config = dict(
    model='contrastive image-text model',
    dataset='flat shapes of many kinds, plain or patterned, on busy backdrops',
    train_examples=48750,
    image_size=64,
    crop_scale_min=1,
    horizontal_flip=False,
    color_jitter=0.2,
    tokenizer='word',
    vocab_size=45,
    loss='sigmoid',
    embed_dim=256,
    encoder_arch='efficientnet',
    encoder_norm='groupnorm',
    encoder_activation='relu',
    encoder_weight_standardization=False,
    encoder_channel_attention='se',
    encoder_depths=[3, 6, 3],
    encoder_kernel_size=3,
    encoder_stem='deep',
    encoder_expansion=6,
    encoder_widths=[16, 32, 64],
    text_encoder_causal=False,
    text_encoder_width=256,
    text_encoder_layers=6,
    text_encoder_norm='layernorm',
    text_encoder_norm_position='pre',
    text_encoder_activation='swiglu',
    text_encoder_mlp_ratio=2,
    text_encoder_head_dim=16,
    text_encoder_fused_qkv=True,
    text_encoder_bias='none',
    text_encoder_qk_norm=True,
    text_encoder_parallel_block=False,
    text_encoder_inner_norm=False,
    text_encoder_positions='sincos',
    init='torch_default',
    residual_init='zero_last',
    optimizer='soap',
    beta2=0.99,
    learning_rate=0.0017,
    beta1=0.95,
    shampoo_beta=0.95,
    eps=1e-08,
    precondition_frequency=50,
    max_precond_dim=1536,
    one_sided=True,
    adamw_lr_other_params=0.0028,
    max_grad_norm=1.0,
    gradient_centralization=True,
    max_steps=5800,
    batch_size=128,
    epochs=15.2,
    lr_schedule='cosine',
    final_lr_fraction=0.05,
    warmup_steps=1160,
    weight_decay=0.1,
    adamw_weight_decay_other_params=0.01,
)
Rows from block 2 of the text encoder of a small contrastive image-text model, named by matrix and row number. Rows with one number belong to one neuron. Each number is 500 + 50 x the weight over its row's rms, rounded and kept within 0 to 999. All counts start at 0. Numbers have three digits each.
After each neuron's rows are labels from the 100 texts, of 14976, where the neuron reaches its largest size: "tokens" is the input token at the peak. Only what is clearly more common there than usual is listed. The data: flat shapes of many kinds, plain or patterned, on busy backdrops. In brackets: how many of the 100, against the usual share in percent.
# gate: MLP gate (text_encoder.blocks.2.mlp.gate.weight, 512x256), inputs 0-127
# fc1: MLP up (text_encoder.blocks.2.mlp.fc1.weight, 512x256), inputs 0-127
# fc2: MLP down (text_encoder.blocks.2.mlp.fc2.weight, 256x512, transposed), outputs 0-127

gate.174:537525419565487524445590490452502462490442583485547489560444539438444531544483391569619549435556488543567523507536440503491458530450442398525530468509559424550585537595505517490559497518582538527454488440466505435483461474580415464492514546514476546540536460559545575454555486649476468460552522462475530595449425479511462459517446461486482475415492492488507513572457507506545524450566
fc1.174:449508480583518556455492516518514442462490522502528469491432533439489473368583496492561531525505436528385445533484461598487507507473445547486487503469536609503443573496477418487499544464488468409495442502567551520392405433488514494533603498514512508562535565543466558459513492466475552521550463523577459496499487446511388466556479446395552501497441490465482552516453495538502513518425
fc2.174:582514500481506499504430591455482481507512510432506408508504562513477412481419557438466458469522480477512519434568496587478398588521510450457449510587516547405588509515516599482548444502515567481539500514464429587469486620460417534541511578440546405490482504491492565446469575500488453507491594464453509533474536498499470507493488510547578518438503522538420491583509464489507558533524
tokens: "and" (46 vs 5.5); "orange" (8 vs 1.9); "red" (8 vs 1.9)

gate.45:478484520489472451434456537547509558550519498545478508518530524494471624581455396497541575457487490503560647449518452425555467428566478511477499531554443459467473540509476555461348554507479492548486480494535489463517465486547491491544482485425522422555463468518514482476596544556458498537471478563514434486524588459438628475482499424608441556502543505500544566553438495546541508498534
fc1.45:455464518420457535547444511473513525462504448504390502495482558489562613522514474497545612469452490469466604474436561472452529560584521453548436481473493479510530620521445528415568432524456472481485408527480360480434526548454441556523499493452504511554496450498631431435572540460451610439474466513472502500570542501370483478516419427462515556476529503571461480568450463554486467566548
fc2.45:513518533471499493435549506516559434500528488606534462443492470446448528465499468456683528460488497497515568484456513363545546422466530532483560571508453497481402452564521494563504471465475419524501486386454500489558531506481473479483495515599552424527657461469597453509472553444501592493362476455522566400439472564484402585461433559521503453512578443506467515491479514583562530470539
tokens: "a" (44 vs 20.8); "<end>" (34 vs 7.7); "ring" (7 vs 1.2)

gate.64:514520535457470580419501469462389501556434517561468478502490514588614470485436521478483486504535530479605477462581486503470581464562549547459413552534428492495556566524427563617435514508477524376558428492400456438555457401468493475458541473504525522548436540562516570580552541551475483533554463454487484511406384455529449519476387500618484466499526564419496555519478548550529518509517
fc1.64:501461482551492566474494494475405524538405590592487493543558582497557517525433464524479448486540469526548466473523450519502524387492519515565460527513496483408564505478503456575440474481511486456502440472462601470586516466449481533483552519531541505464440494447549553531449493564488491518489540469531545506401492431450514590428438486530507550522449571503487579455538519502540501502356
fc2.64:430470508495495551435544438470483421538477649452457519510415526473501535563426581518590474452586440463482511466551455503435508451517492553461577598455541619501469433403420553464480502497528538455466454569497594495541567471462455513493503457448532444497442414531472504565451398455475524595493464498471509484437449505592505558494512470474464409412472487444397634499554453507537518537525
tokens: "a" (72 vs 20.8)

gate.365:518534469405482565444434504514501550573500457391486529438468497544599577499575522556558500558556548536573506463446418407422537454513518477512518484452490466392428583482542522494502456449600459491445598469500444453557540575379519502578473573500490517531480496488526545492503517524427411545520435437506468496468464486549525512495436435465509446573477510482430513517479524494498477523495
fc1.365:499520561488561436515501422515623523495544495449516526509515556533417484533391437496473584492472426492482511516495483583474464493481519436471559504510461555535447540472532531627566525565406553482552586513485491516425405493579517522538477493440502460600506475466480511495455583473530433486568622461451501469524534571450437488461518454473581522477394499520516457460419453506515510562529
fc2.365:424477562536424453504446547552474525535587481492560553527434553540540529518595508570527505473513498591551476487413552454415492466463463542516496548465426475562476577516401521415640567514429424545502503543508482537470449549483585471478515561473546519419535517503557409557537526491525550466557598530475483529377507577509542445525581535530515415475596491535378475541457510490526531495496
tokens: "ellipse" (28 vs 1.1); "of" (24 vs 0.6); "cross" (22 vs 1.1)

gate.310:601538468460560503514482476495565558553496394502531506576470491421437476518578540495594452488546549491504446421512485547592547667498461485423488528559561468544481508539540510521587469556529534527450505482521589489427474569508545543491554487545496495584536505459515465486485512508468396535519461445516399525460415464457480612526525483431493499447553467523569542466468531452491411478449
fc1.310:578513506479568544548534532574568457608498544468578481518481508556553478387616509453546497617543504395525456462499501482588508600515505504474485602564472500511464571586511410445615480487553500456481406480558491512483514484498463479469480453549465539458514531533517464509499454467445447604552415535524474482386502510416417597426531513478489547537435497492546482486536484457519554402409
fc2.310:523543483447578429512503431589595467395460477533490488490488426438538460517532489479537430511433567446524543558522479447448468453496462505425586584478530579494443498451479523536503516489573454447504474456515507475552497508492492539559448511586564519415539522568492419529464564505539541550477394429492575457510536475508455477480461435558472517523544470461516516436463596527571507464531
tokens: "and" (30 vs 5.5); "<end>" (18 vs 7.7); "the" (16 vs 0.6)

gate.307:509528526535595526484529433432556472474562429516462555448527483484526478542451463528551596523482516500520424508472494556540524502562549459473527534479566473433500488586491456477527511569438543559520554541547467479528452582482592519513564451476478489571530559432466519559538612477513485537431459521510468427404514603461550535432418482464410513570477544442593464560518478472527484486495
fc1.307:454404511564494501471483455464529561439555492385550548492489525507559480520529530554544556491382450467515427524388410501516531491573515483497555521513510545491463553567476522534496594523455561499498560456546547456547373537504492529483597494542464467583515519421469408481542561479506427513545454452499556555438520509477511502511456553456425453574548501520570512498506477534507497524544
fc2.307:452528513432502500588479475462542497439496369593516499557500425487449495526505423512611542544491559448530520467520467443566448511515356604505567528519590503489426495624515525523457557485503455476523510502522456409467467415496577479456551488489491516489442425523492465460506390526517555542523464476559536521449486431518586448599498564489523509452460451450482459515468584504570445535545
tokens: "<end>" (33 vs 7.7); "right" (12 vs 0.3); "orange" (10 vs 1.9)

gate.349:546494458551509557493528408420439471616572513472537423432474485505349592499475560539467534513478538551498447425496580556510509489488456435530579459463439629465558519468512500533487584513521502471581519482476481526619521612526437553503483526548537562515435508381536445563408458508588498478510580458422544501534501512518468499454571545462549507505526480479447547463496518547501524504510
fc1.349:589473491417520564481517513461552509461537483469512659469578478404523495493535453580404498529495632428555456495469501464519568525478437531595502439476544448487498520559476482574569446453512475548501482397482553369521504464546493492407448526498455574566504435429416609486567472484511481647632478455503524490446532587467601492516458496465464510368491466473523481515467501479381406467534
fc2.349:548511538503523488447516430453548532511483430474553515459531424481452540550429539450507509585505452506615520609454514600543482522565480461542486471413607492535469465416585399492478493444466412438506546538492545506517469520544533545540516455539463537516469390387405480514546485558574448560414449506583529419524462534545515517502533521509485406511502533469451485481479410515402483591442
tokens: "<end>" (100 vs 7.7)

gate.175:532472409435541560513427602479560535484555553585581541533485494387574569555528451497504498526449512518564527516439485562447482511503391583357469520513521382479532481582514462506472520564533505469424465455497453491499529514504570593570558487553576488576469464506539528404507568523556449560555544523482516391464475581474595438427409490557417443532530603508525520502375560476466495455531
fc1.175:501585507527566493434485391532502564515535541611359438539559562494563418468385523468498492420496506440475438527541535500465475499495568537433469487405470485495559470401498530497492495439539478536570435580497534584501594493516518446500418497460492526426523483619472455503572540504436463519561444507491519434605500519465474548532547552520455517549446521453508523531554513486422483535474
fc2.175:555524495444558566451497405452499505503470501472459448456512543455345558524477486463578481528541522465500456531551547515554478515522453458494499516519491432472493508446570562583568468458515547430408582468497443678574519563481569502481570496487556479537536545519485575592482473446520405518447499457507504452428454467485508535542548467537580474494486565431530492540507495431372510598509
tokens: "rhombus" (92 vs 1.1)

gate.157:526611539489554534419486541484486476493522566529400479543496511571456442522511478489453448598524577540523536465525491511582605523493460512578507448517401447389456545562520490516510496524418491509488464464467492483530483468519382617443526483509562505584466485558557524497541477428398536500572539569495524428557516608551536508459471471565620503488594479618528462520439438580545496510490
fc1.157:454437529499577539443514490459493523528542565465506605556405534485570565503460526515594501528512496450474480504539544455570431455517415575559605488456418424489482541452465505618476462435478489396430465440444452592538457469443429499442483571544422478448499500523600479437544462508430495580520586542546443521525521480441471480568483463502511539484526434442470434471555451538562615412534
fc2.157:411535397510512570487502470495423535443498546437497498471530507532555543420430534524589498424519481599452436417584515471496439461529484532564432485438484569445471488510528458552503475471468489560487499583477534400464485567539559488433475407459457596511469487569489483438464567497421547503522497501471508587539527490528474505436490614467482482409477479485529536505480434538438455613446
tokens: "a" (55 vs 20.8); "<end>" (34 vs 7.7)

gate.116:533507513539452552601562526521489540447502452495474462493461565448473599552506448507403459452547579537445524450495501426521522443518506490563461567551480492468516520534496526499521475514514504570433601520522513477446489465467509587493462557498538481506537445483577504501542608499556435547547478417500528515518407578548492627533430458469420558489565515486483527601468469601522537563557
fc1.116:541517488468521570510519527438562489446482378459444453539602525500430609589424545497495485492429482503496508451466528485506552478455514490518469446532509412458459461496520495468447425583558563521452480474595486526520547509555532540538493469568494517534511433413464475623472558467552496456596527395404550464414491558573486536533519410412437568540430452456454469495525460459560501605536
fc2.116:551566486477450495595610475471535505507534451591422416484447524479461514630554429497582569541511498493498559542497529467474556472487452568554521553411540423531456441515477448512531475492476491427505515501491489414435445480533480487383520543554542487591468430481466535541580609547562605541535511497520518558560468488565469527447520461513446456427536520435435517474459551487437436559507
tokens: "bar" (44 vs 1.1)

gate.138:500464546545410603518478578406403530511527553565493469459485425529464489366510533505402515550555561579376455503494513587524597485494503496491528560559438520439595463507518466519391460499488468485454452564505481576468456489446515536424533494551543508510512558550475432472598478499540543479468520589567544530552529410480465519490571559567490398495571366488562527401538440486511513453487
fc1.138:521430492470555491532498596563393472567616614505512471447473473517544596424532517557507467561532504575518471487473496432466503502505516540489484480521464496469561488502580423463577374549536503472444501600545497551505514521501492486521441498512476496488469509441436586488606465598486536554488469445466411424497476456465504466422515528512481443557557457483476477538573556441452535468599
fc2.138:569519444566504519417503439545503537476423447497438558524438451568477517429558504449561631530445465376594551530514486547581498470486492500481520479499481481510487483550421557542477558537573495408479442540520487497537643523496507549443391450463443486507601489561574433481420447443459513527457443536554503445529524608546459451482536424495402485457503578525501534523492469488402450408561
tokens: "and" (44 vs 5.5); "<end>" (17 vs 7.7); "grey" (14 vs 1.9); "orange" (7 vs 1.9)

gate.123:449486466486497471465471546486476521431525522434402565432534512512622474485489508539550419593587608519490469555574516543533438451522492451460508492435483468465487547517478541521499415615536492541556581542503491526488665442465546498476492538434515501442547466517450580541496515403474467474520581547527447519513505494498617541532495474500550565548498589533439553586519495486496576536421
fc1.123:485503504581446464489344465517529446510528521573517449448513526604506500386459511479504494466457422590477507478466448522529494503490440511496475632470467399569400545526481534507530550453491511482519536573421510459488373495495474512564590408540561479448497488483545498562513491471537469497487473545487536485415546419470473467495489525570484476582472452504536486449483432542569546534498
fc2.123:488570465587444535492470396547450460533593460520596534527519481466533430491504431570499444505545452591478512472464469503509505532491505589469564574494476461586424565431493465483588564533453548498482488467481482469488487504456455521505526532529528491561380427518461454460487529498575549455569529555415437405511475405488518501578473612447453421431499449410444533490394555482508517521451
tokens: "ellipse" (38 vs 1.1); "cross" (22 vs 1.1); "star" (17 vs 1.1)

gate.377:584498396533391579511543503543538472519519512479512516593625491567554455480495482588488559544556476549471482460509481505490522525399503517454472546404491519522416486559530451533508466515493494466510481475413541569559573463456528490519442597470609473437481438527538536421511463493531440483566534483421423508472472436524567490532523585551454510581512498476462475495449419506511524540446
fc1.377:455559471473456469471518522483536562430500465432388450391462480565577396577466445522456498516481446486553519492504480524468453448462514461588552501397527442426450479449448462441548450528543527483538551530443503413443594472406461510488438508498481494467518557484538525538469530495459538450539545597457502608476551549591592502544516421450497577436449509448492506552515459584546448554588
fc2.377:503494428491520508576463495378513463493612456567579480547531462492528479524522413531466429527536565515554575469573485472469538518522510532484528523489484495549510460497514501472572509589491627487499510473450467515404492455467444467470606523582427521496511483525448547419558558455521535537506476489428494410486511388502457471464419649512529386431521485498512494454453597391564475596492
tokens: "ellipse" (88 vs 1.1)

gate.238:478454432486601479429535459476548592469427526435448433530502542511548496482511487513534466516500465501429519452483505469509523447455570518541567503508471458448481522445563362533496495460493530493469421488539489480483582532488561452469444470511520433531559493478526551489460524490556563469586480390439487539551464480424538581502635561584504473485522484495515542506458438455525507477556
fc1.238:510487494526489507514613480436369567448477588430403469476521591496612598510505523494478481479587536579437516513549504459530453520529528496522586527565517504495567431449529414405458486463493490430451479431604580544502545468579550487459488539509529430529594471494488417475491494430507478536517488417450453528493444526377481504492452517477552507474516524522442476523521368575586572502515
fc2.238:560523568516491560453537522497458509510645569543479477531395505424453477448485441413607478495515563540541564519426506483528586544456519494455552509437479424430462494493509554473575489458428441573479508463548446438421473536572553443554549525518515494579475456439551469628468545535557498508516552444515431503521488509505418545437501533424463469564544446536526446549511386590356504481502
tokens: "purple" (34 vs 1.9); "and" (20 vs 5.5); "black" (19 vs 1.9); "teal" (13 vs 1.9)

gate.509:513506559355606569592564505527420471468475490437482410493512433472539515434481561476578416563499577522463505356504558515496452505491445573370544460474584508490556538457576446527501438555496545462472542416511488545506458480562521498483540541442522585420415479511450416501521468444517373521524441501479439499440455462486477534447481469501464538534446529534535554530479531456452515528452
fc1.509:427472463469414432476547516499553436458466503482565503462523548529443520481418449537534495510410475484530499514539600568514505554496519400615427453419506432509516436459454498511509551489587448456537516543540506497447479387569590481582497496492554529468545454460551485520516498554410442442534463577528511532553456508482594553494524447492469575458567483366563459434419552532489423523632
fc2.509:509484431572524520386525563490526536435522430480544568493503500520515505498526500414523567496524496505552499526482511493511445581428532571500485395447428458455505536621515542491554486491514465513554499449421555513534501581549572512459424482490486473561507515521594470481536550478532466414586542411478546471457571489462491512602507479534588550495572451519622504588542487458472476539469
tokens: "and" (57 vs 5.5); "green" (12 vs 1.9)

gate.210:491471488568511470500558469453478494431476488431548409508438392507505539501468525484528464473476499512469492576441424576443417431482405462543441501438470461487443485536502492461519619507483472462479468402586479524512515555555466574489503544512508574501525541512458475568441480608444448532495562529538466613478472527461510435487560532575445529568569452537517581537464455506442534533489
fc1.210:531465454544374500434478475520621466470483399461525494516510390599499555532584474496586546478511463523425535487522500539546490475503475544521508571507546485552468496543479450568450557501608424414605494500559493497480493514530537452512428547471545523421571541551504402512550439529501418540515492538538466426508605564492485473440476500521455459533460410562383443540603571591451514495466
fc2.210:444514500409534554496479509442460522434557488560473527537462504479492535443451419438435476463543559522501574499488581388538541390585561474495491555557431553515491547498469514558568474436477501452575500534430574498449480533516490463521440478531502477481463569470505429499464561455483542566457548416465499373499519498453408540505463512504542532492553545540635419458485465556584434577507
tokens: "a" (56 vs 20.8); "tee" (23 vs 1.2); "<end>" (20 vs 7.7)

gate.245:518479480529457532521512508530552551595508618494540523519433416526480488393495532507479505466457433502523579479519489437453547569569599540521441524548600513443438546490550542577587544441500466475558529581464459529492519440439471444528557531511526443566442497445516410526456501539440470529479469487500458481551537418483592591492506506518594511562369489466500433490506415462531537485432
fc1.245:493528553465472597607485514519426550424515440458440552505487473441469542522442550408496359483400543483502587489488573519547378547538451449532461537501539459548510469490526427478481579501542409423523480536528485493464481513428556474541525516501459351564574457523534483479547480489514389529573513454553532425460390535516565548463549547451514457519527563538555452497485482526507512498481
fc2.245:513544478539460563504516373564430518518420565466539562433504483477454409462471539645511529432541507493447515479598525369517561473517459495561577591512505520482542554536540467598419494488534497557499522506537504458577402593465474422426475553583531500570452434513457529582445476445383609512488562506537505484512491519576489445433421439488543552516583416562521496555539538531483491528492
tokens: "and" (27 vs 5.5)

gate.281:438544601491497461529416518371488488513563567547522421530556557486583437524628398440442421495561461493515596453568524460499645565449542453393578540512534437447457502453516438541525464541422522485544554631492534467519462456440491523474463442513538504443595533530546526573528599479553500447487427522540531447536498454432623480479551464461422511581630528500572471580548442573514501516620
fc1.281:538505471433486469586457510513462484544544579577477464579492543452471479471570457571486407574503468483467540499508506568544478523539498501545666556558595548486513524453493463518465455514451439478473461516469489565474529481507437447456492470509508462440482544602524630418437545470502426491469464596510465529495496552511545463567521600478383597476531522512480485535494493319410473532399
fc2.281:516470549550380598495568452495511613484508502535444572523495526494514545612567455499546499495485527543539543502502443436469524588475526555559595425550500518499537565578499536547448535490536443509594397517555440565483577430579504510549537475544533538510461513554534569475515521513459538515512467508471474377492500524475520445552491537511552491410461527520535588479512451444444528370533
tokens: "rhombus" (41 vs 1.1); "left" (8 vs 0.3); "teal" (7 vs 1.9)

gate.353:468492451414425397491486479404452579550490433420492477525531525540552458482588497508501520538432481572473482516528561543560481565525491528547472521571425400468493429430545621478490495613530566577466553439485514465516441495432513506510486514452497484481519482518539463495502512421497466536587576469467488530467483543491425558567485490395488579497603447450582486503560552544461384508361
fc1.353:542486457412429503475521549431504548518407508546481449495522504571495597495584529425470581549485438546508571478372430559454630553485439485576492596558416475543558462549523546492514519531540496485421534470473484523493473457484535447430548428510483422509498461464465606508455426555441584459511434466460519552414467466520485501480509480435517522519483546429544529507501405436429529457505
fc2.353:497480518388573440549486451537491394482542536550475435511576544471486506453469466485487470428524515520498541550491440481425485617427421479471456419443502503446573476563551482608454440415525464473456506472560573522502507546492571546507480468527500494520553559447514509450428455441471470450516541517495436417453524529488470551635489498490606474514483479385512448462570529494510455541467
tokens: "black" (90 vs 1.9); "brown" (9 vs 1.9)

gate.129:623596531485481532511556467531429570513519570405585536526405493469420371449488484462466482451440440523521533526493561425544539466538445570639480472551495487501509587553508548520458545508574531544549428522523562483489489470474430514494544515521574613519540538514520504435578405440560411493491509546487526493509572513502516455541405495483512504561491412464498520433375495469545472595487
fc1.129:548502453393450454517497500553495466433506494554529521492554579444453515496527531492369487546512479429519506499527519467471540501623460398510516504360440527481577579480482507543536505461440462453529517429405536532579505435516474481580510509452471630474493554558516539606525488514575475513465566604502416412539535514474553558467460402387459507434565533521496505445573456585543530454457
fc2.129:483506551510502523562464363418522470575556560481511399445548416412493461537479389532515443498521462611536545543497486462527523541492492397546512509532496505524526553444516514490433458460468466494551521564513430398426529484519452488455485434620537586492486532465477448563422414527573539596500499499468560508503513601472559508463454513545491527444516463516472552437424464462555487560492
tokens: "<end>" (99 vs 7.7)

gate.331:495478539449531385475440460529527527519561516451454520530467472510470588521489467476561497482459479552535439524525505494522542474445549483540501499454396572504476550625532470444583507534500479524438470562503430553466495395416496480404520499509585521438536597558466548516539541484462484438516551548557530588600501526460549377501544465513518492525562437480540444505488462513538442515527
fc1.331:544423396460481426526538604511538550499454480475575540606476468544421500552539486472532472580503453534534431467535477435515441537571545589501518425591448498437531480469500490479520478534530451531468563448483487567499441548494581497480474488534573556560538440424506540474525556420496416600519510457495482432401522503542519485503448435472447485514514544530483503571424491445552563488490
fc2.331:512483399542639506520430528493558462527384469466520374490503503599438505431585543450635576530555472539479380484457434485493447475493450461489452468553496484475394485517590454491538463388483539627559420533443438520623528569570512485500460424479497546542550438461537536503526539466376509476487482518451497539485494534501565455483498531458520563492502454497476531546571452546459561497486
tokens: "<end>" (82 vs 7.7); "ring" (11 vs 1.2)

gate.391:527574536507489522510455503493447504534554534463478514513543482444465455442555503409423504464607403476585525499458532492463503515477538516454540562515488472536454546526539529542456449598428503537522497519390502518608555466434466504430662448498535427503586587596547507445576493490495511532546531502510532545577553539504622538518495527507531425439643549571494479453472487574423502481495
fc1.391:452514525473561505499576596370481408475492488490360455571474534449468391515489465451486502558538475482481477494491523497463513511479466529504527504530545474422429517404530511524462489464382487486477468495460518399482520591548533534432601498521454535526533518496504408474470519493444476468464553493565473505538506485394557553432538550530546547585498511481500485448509373463437416554469
fc2.391:493557401474476520521487383462559498522462567423519554545556481546500551589555431584581545446534504451537526465443451567449511467570494503416588413530502454476493401508554435522563571478554482412545537423419568539438434466464519558530523492438377542581496442509421497426541501513457523526542450467499562575499523465596458522486469499456510497470421459540510498478530495522486498504504
tokens: "black" (54 vs 1.9); "green" (11 vs 1.9)

gate.193:497446473466438515481333437496521476617551564467490466590547530488480539357469546504437540485453503571465498522483528542567535462581536609416485476480474431450560507541596460527448559474560509526448508462517548457567502426561542440483549559419576528581431476545419543467542479593443470503543412521362535405449407440501449530509466442472503556459493560522503431525522517544476506495417
fc1.193:563480423496390494411513536522512503598440472507538536498616466545615526470492496516492487463437471543415511439563541509439422438484440461484432505608400418469470466546537542515457505554521503562492512487568433524573518497492483521475556563508467479542475527488431490434530539537496432438513485502525500513523530477543517515567459514502545554433559451503488582486470631459551513513419
fc2.193:410490526438477518493521560450469513444602527469531501475501505557525471417541451570486582478551482356506520516481463515429562440495446483532579547497569529478507545536364551444553514463597516491516413485557547468512589514408480457456490484528496521474557552548571502569490510470459395525506480419482470399503517541551522464423534405501356490533618489502424480659510368549503466463482
tokens: "bar" (57 vs 1.1); "<end>" (34 vs 7.7)

gate.201:534508474537569444518524484445561549508472586469492494496464590466507431521472456505499488471478606559496528492463525565556439485506575516486569487450566494532481478525479587571441440498543453593562415510494537453613486493468476494469512479473513483451480558503530544519365439508425444515559503523480576496383472574529557421513481444447481578615510510507532448396556549504454592544578
fc1.201:548557530477460520421425428575497537520533564499503474504463514470456536530473549479468598510311512495551477424525525478494430535530541576496568437533406548504414545540490538463498407505554527549453456589504463483538529580516457454455420538449502548502442473544545559484525426553503509585504511438457579475529452513558503544496509564455510492547509563466409460509431509500559550505539
fc2.201:543542599494508604470497456449660440499445459506394477579429487431436497542495456495575562515464545506526482538456583505517575488631516503497443492448468573553458450451463420594458471416515440441465561577486508498545440544521539584414474473392473505451486426518444451452497480563524525491517460499530457527468480510528522497502512530505457469505460628475520471407584510609483414584519
tokens: "bar" (93 vs 1.1); "cross" (7 vs 1.1)

gate.288:522622492431538424470478513500490521536551533505464492450495600545527528546491482515575483475478436535408418451471522455563469538582521444435514478466433473502539539540522505495551470468406398526564447499441519560561444495507489558432476585542487498508463535486514542462485488451463482484441554443475518454581464463524521474579576460510428485546534548519492493547471570459524600568428
fc1.288:515567510409562520517491504458482483564572545561504531507546617569492472491571405503478506528563499529319397374567577420510533513557527473506469511497435460518533514520549570451529512515511449500579442543482535556548509535485437566449557544583459449474504532567521506438502600463433476436489517449497579471600442507551528521575583519568521465484488541505487537488434537489566572582495
fc2.288:478436441438558466453519507416464442533509475547491539515490507537478462513553492528520533457575666535504452424446549487502472469506494465430506464493492561504469529509499524522475459472467441480468521524483595486471515559470484550455556549563563537503383526409559419426535523489496548513605402396410478407488503448522442463538569505399505482428540481575513508454455444477549511510518
tokens: "<end>" (91 vs 7.7)

gate.469:481541503507516514519460551485504500508403476459473410516521508505531524544492481532576596457475575467600504476494412534434540436439468435481511542415382421575506555475506536451565473491549541488472551463600481452435444473505560495480472617510577506545485466484548517424462469494570441405564554504521503546472486488518467419476512437493438450507501478481470533487522506450479535536466
fc1.469:447498582578511471604480461469498562596519384506394540501535449433530489513655501393554485506540561455575608512548555494469541444510474550538572493440588476545442488527431410468515462506534485558494502587503546407446466434475549579477461502467619568408470557468463576511509544524512426451532487478484544501413492502509469560446358462593434449521544472508529544550424498497478422503553
fc2.469:522533544461512571498560544498555500435512501515540498465443507513431526450522499466545520540502525563536512472477548439494520514589460485528405470460484438631523456480519395573476462451466479453529581551484454439431437535468467600535532470431535510492452456535491436500548518590571560493581500442470542565453435571539424450569524544429471459448492524535355549428596470539454454575481
tokens: "bar" (96 vs 1.1)

gate.149:539482460556481470465419507448518511440497419478520445502509580559553459450533454459521417484444559473537496598582589486530600487412491450488619581488431412508367511594550496461521524400549575518488537514572468421530467496474494396597443543497478517487588564499453515561641465592485441454465595514513506550458490513429454582533396431518530522588587474502528398476521483472547527558565
fc1.149:538550474611385476510538538530461534472538409517540481492559493441498500459508501378491498497505545468583496561505458466558597504411439497566584488512390481466399513502535519547545530493546532567451545493480534457532599543478520439573468553518496451503612554553494397586581500452502511487441478508406471539572408517450497558536415516439527535476589453441522443449560439481547431504468
fc2.149:480585469442489591484445502526491533559403488531542441556465529490483454487484468633443504527468479491454517539404437471445454561444505626432453525525529521509525563545468505447439522561422547467504541438425541373425511444408437508496510516419433545536434544517504471500410544488497588476493488498518542561460611431457446531589489475502477538457479484522519551489428471421400532587493
tokens: "a" (61 vs 20.8); "white" (15 vs 1.8); "right" (10 vs 0.3)

gate.208:515452565598517593492494445444530565565472501431523473556424448484489628504408481413414494563553483495473506472474524466455544417465544449360533504516428497482457503563558536533449483524526576486504479567482347550486535558524506612422420554506502476446611510441457480477433511466496528526505482478469543558475488469523485427419521478541447507588426537470477553555527507552507601551506
fc1.208:545463502558418426497578539545533523556536572564491515567414489384511472546600533597509423511585476544435502432503487461497548438459500435545509559551452397508501500557551489367515540476434474512448436543514533472522580503524568466493603486558413527469488504478580549569530597531471448499424414526489468517528573543530553531540505501609507449509538463490499449433429533467516610486512
fc2.208:528534517567578542410548438558528390536384438464426530469528484553471523502492477441570540489477511495544551457556482589487426554400593543489548546485503503414410532448540511357524497523492543460444419423402535559537575473441512573518464389508503499499642498491535515446484578472430491420507548503412473425521483467504438427566495586533584424432423473495589481506549472495448495481460
tokens: "<end>" (25 vs 7.7); "white" (23 vs 1.8)

gate.366:541508569595510529486519454573577499594502517472393463458480486473395540490573552484579599425442579523522596422481515515522428459482539490597563471558454472552469524500453496517452506420533531554573426475563522529550487436500523524442530492471562550435471545513474499557481489490581360485589569407462538514457472532496503562569486530563516499595521542430515523522408580538541511544542
fc1.366:590515594569486537455486381488471489532439460499448487549527547408504565516482530535597618542441528478593549540449427510422554525503512579560559493454463490606498487551431517556435443477498559494513529501565500382531480424449483491461411547519494490489368536592440513535560497548527375425549537544463566464462523464550465581546474518471475536516503513446531562446426541550476437500550
fc2.366:518539617524573532433534534468592498412477467479426513510435463476392496570578507536585558533510562526513465506486610501532512473646474487548469476444476583547561462480489421574429465390507344500512541580479463503558536505476543587470465467470455540445498478528494427484517391571542600535522529465515436521503442476550494496492528495483526504522447625489488513347560467611515385579527
tokens: "bar" (100 vs 1.1)

gate.335:517550465408417466381553404472514478495423561530485494416473572507535563552473583499490555490551514498495460471582409414455454471499429573496497412572393566504503500426470477497593516385570512413449502438567483596446561520589563527401491537575430526476474418453430410426485507510507519444534503447488468594578519473460549505494505417451493463434584547450458506474527437447531548475519
fc1.335:503459499532503519505459584587478450459545389539489595535438415504482493552574488530438428503479503428507506534487577647563586478455570477546514488412564453535580587536485521480453477543510478497481443527458537431558484523396432475625563435409520504460491506465432528532455554478475464554489529608493545383477468460607486527509519550487476492477454469531500502486514593489547601531519
fc2.335:554481527465529539512505540509537551515456467499481531475538446424632542503612584676519543545480507496457549571485536521452491489463435530534504538558479565492569429477474427466434549530456480516508573499511445517516458495444376502595530496424487524518527481518518552540618541491393546557548469545511540461523548513492526518577508537525539542518397474568432550431499513522555534501479
tokens: "purple" (100 vs 1.9)